{
  "arch": "resnet",
  "targets": ["angle"],
  "activation": "relu",
  "kernel_size": 3,
  "widths": [80, 128, 240],
  "am_softmax_scale": 16,
  "residual_init": "none",
  "optimizer": "soap",
  "beta2": 0.99,
  "beta1": 0.95,
  "max_precond_dim": 1536,
  "adamw_lr_other_params": 0.00085,
  "batch_size": 128,
  "lr_schedule": "cosine",
  "weight_decay": 0.06
}
Rows from block 6 of a small image embedding model, named by matrix and row number. Rows with one number belong to one channel. Each number is 128 + 32 x the weight over its row's rms, rounded and kept within 0 to 255. All counts start at 0. Numbers have three digits each.
Before each channel's rows are labels from the 100 images, of 14976, where the channel reaches its highest value: "responds to" is what is common among them. Only what is clearly more common there than usual is listed. The data: gratings and oriented noise at many angles and scales. In brackets: how many of the 100, against the usual share in percent.
# convs0: first 3x3 conv (model.blocks.6.convs.0.weight, 128x128x3x3, each kernel summed), inputs 64-127
# convs1: second 3x3 conv (model.blocks.6.convs.1.weight, 128x128x3x3, transposed, each kernel summed), outputs 64-127

responds to: stripes at 30 degrees (73 vs 8.1); dashes (46 vs 16.9)
convs0.22:059153104108163099082179064145150115111127153138129102162129133082076163131110104085121132086100115116154075136140091125160116164148177125124121084126102117079135117160134076191119101055166178
convs1.22:147177119102160166112119148064148091107121110111186149183104118129142136150111121136132135139126138073100148133172141126129180070132112115113085072099195163133111055064082148112089139121139113

responds to: coloured (94 vs 49.8); stripes at 150 degrees (46 vs 8.4)
convs0.1:134111069176084143099179110061122137095153085160091126119106066126174133106139114093115157115117085085112132176124077142121111067132047110152140213126099116109091125087132153157145141101095164
convs1.1:140168157170131128100074195074146107140132084105206084149105126124154113144179139134124089146159218103163098165108131123117129082106143082076126109126136166117123168150100190097097137137138143

responds to: stripes at 120 degrees (86 vs 8); coloured (77 vs 49.8); sawtooth grating (37 vs 16.5); kind: dashes (37 vs 16.9)
convs0.94:091155182142126107101144103173106171106124127088120164165091167156107109076175150076158082143089116128146130108166147057162074085141118111124184148099141060105118099121159090083123148112168100
convs1.94:183110095105179136071143101138145125117108156155143063095117100064118121123104104135120168117151181143083120101143070173120141121136165140113108080163124154092205154130121139137164118087144165

responds to: stripes at 60 degrees (79 vs 8.3)
convs0.67:140109089112122167180146129129149129065119145224098210110155156117174152135140175145120153074162093092072121098127175124082144125148086111124054123136114134074134107137134124113097067074102158
convs1.67:114175125055090084133134187166065091105086138103186110134158124165058211165134087153114131160047130142115152186161118155096153150107114163084138143101150130178121137144114113131090145170148119

responds to: coloured (83 vs 49.8); stripes at 45 degrees (45 vs 8.7); stripes at 30 degrees (40 vs 8.1); kind: sawtooth grating (36 vs 16.5)
convs0.84:050096149155155167137120153116096179148143126113099129105089175085152140115118109146109091181096146098136138122118082143199150097111116124146087112074156111125121148117153105149157093090144075
convs1.84:140125129138142129099082120153145068106149125133113143167126146170139090133139173132108098157176103059106189123101150104079138128092089105155118111155070116130132162137168127146141154158129175

responds to: stripes at 120 degrees (86 vs 8); coloured (75 vs 49.8); very coarse (47 vs 20.4); kind: dashes (38 vs 16.9)
convs0.58:091134153038187141105144129146078158111170160095100138128120165140149109099111151091120115135138107056100157119126150129134157119167110131142160226118122091188132127117131186129123131182151164
convs1.58:142038066096137130126099057142163090164111086115081114116171113173176111152127152100109084155140172204110195084095118160107146169084126135125135109121186110154155135131090130135097127140078181

responds to: coloured (83 vs 49.8); stripes at 30 degrees (65 vs 8.1); dashes (38 vs 16.9)
convs0.38:182115114219164189133107192159126155100122117114064139067151148078139169136091202085053115127102112100124118101114118143126104155166163123074097120118085105131128085124072110145128148121093138
convs1.38:125136152114176142152072087161124133111069130129079097097138120161159110180166093129116135162135120161102105095150015104100175081153087188093136134149159185159152118108135110114089057074134143

responds to: stripes at 60 degrees (100 vs 8.3); dashes (36 vs 16.9)
convs0.52:141119148158132051165151120132074167121147208091121197138087136089166064136119076122109091082127080149119115087113157138119097113154144099120153099201139158096104080163091176124107148121133124
convs1.52:148122116154109097147085139050131117116102102113135116092124156099102113140068115130113204143095188128156132087132100066127146100099161132207114123139148203063094148095111095114152094091130058

responds to: coloured (96 vs 49.8); stripes at 150 degrees (50 vs 8.4); dashes (37 vs 16.9)
convs0.17:072120161092129113073128134091121118095087130202140156145180122139117082124114098095124103097136166188114146135169188108137140133148079140097158126139171112125169168103133110122067125099118101
convs1.17:174105117150128084115160132156152118153162148134096078159116131078144182075104129084075045135149045106144123167123178046101056121120147141120113138136131108164052144098108094116139144130132146

responds to: coloured (98 vs 49.8); stripes at 120 degrees (42 vs 8); stripes at 135 degrees (32 vs 8.6)
convs0.125:097141162089152119096136117148130127100119121126120132111142232116102070098108090115183147125093132168143087122120055111166148091119089142092178086154171152110110153098125131114097133120118143
convs1.125:157106093147153102125154132078112139138089116124129110140084117104147160141122115099065073083138068116095150176130146095147087070160145074184117176133110084112162094051126120124132157171135118

responds to: stripes at 30 degrees (80 vs 8.1); coloured (80 vs 49.8); dashes (47 vs 16.9)
convs0.65:093064116109082124131134052114139089123095101138075111081160130132168184095136159076126122130144133142103126197126094112157141095101107100160160103136136164137151146132141069134112170163107187
convs1.65:116104148123122161112079203072121161142166134111154113098115067104084100132104104121061066106076117132139113084109106118148049116149148074126095140149082061147062108114103124109122065108144084

responds to: coloured (88 vs 49.8); stripes at 150 degrees (54 vs 8.4); very fine (48 vs 19.7); angle: stripes at 135 degrees (31 vs 8.6)
convs0.55:121122154171128119155174057100107151095117188155152104103082164179146124115153104094176088130107149100153073114080171139129120145126113140141194199165132085111102170149136171176127137102109138
convs1.55:142131093032086149132090075084176079141098152158164148162157126112102094134051141128134139133093150133126146092060110121143093148121117117147090108128098144166072139146104176034147140143119052

responds to: stripes at 30 degrees (83 vs 8.1); coloured (76 vs 49.8); dashes (38 vs 16.9)
convs0.115:169149121087166071142099115147164101065109082165099122148099113147114155121100120108098148133121139078129128076094055183172139182129128065129079141176129118046159131105144084190107134157176152
convs1.115:130126099085116158132161121128128170119108071084129184086176195097096151139180093183122099117099161143130123126112082035125143092162087099155080158144121166092097127137105138115106156097096107

responds to: coloured (87 vs 49.8); dashes (52 vs 16.9)
convs0.59:122135128097115135149085096093159117157110097196127120118160135108105107163155196089118162105217125139132132149198155111129152110169103134145117160144091158187090105069119148058156100130162107
convs1.59:126098112101077161128150131126133152132208164115065103112096080112111121099102105140104125145100089126120105156156064100166178173098138104169084116089155066129177127074122130145150138099166132

responds to: stripes at 30 degrees (48 vs 8.1); sawtooth grating (45 vs 16.5); stripes at 105 degrees (38 vs 8.1)
convs0.45:113179155171145076132160216113130201151136112128095137113145113110139117132141082120129140124090134166101122100159099129066116124079105120127143171150101107129119059122104131081197123203143127
convs1.45:110098111142122095140128070140071124107138154048128100094098138112130113135062132140095091108126108174172114103059084152152137119117190101192161110130115086120092100103161155087209080110134149

responds to: stripes at 30 degrees (55 vs 8.1); stripes at 15 degrees (45 vs 8.1); sawtooth grating (36 vs 16.5)
convs0.7:092150115122163148153137204128128118102139200180116137134129099145165106160102112168131168151072199172121112100101124146127092174108200103135102147142131109126091108129074151125172120099127115
convs1.7:171160151111135107100123089131120122093164120092119094134056133141115117140164106137151103066077124114097078136151149122090186154098134079137158133031046105114157103100140113154139147107116142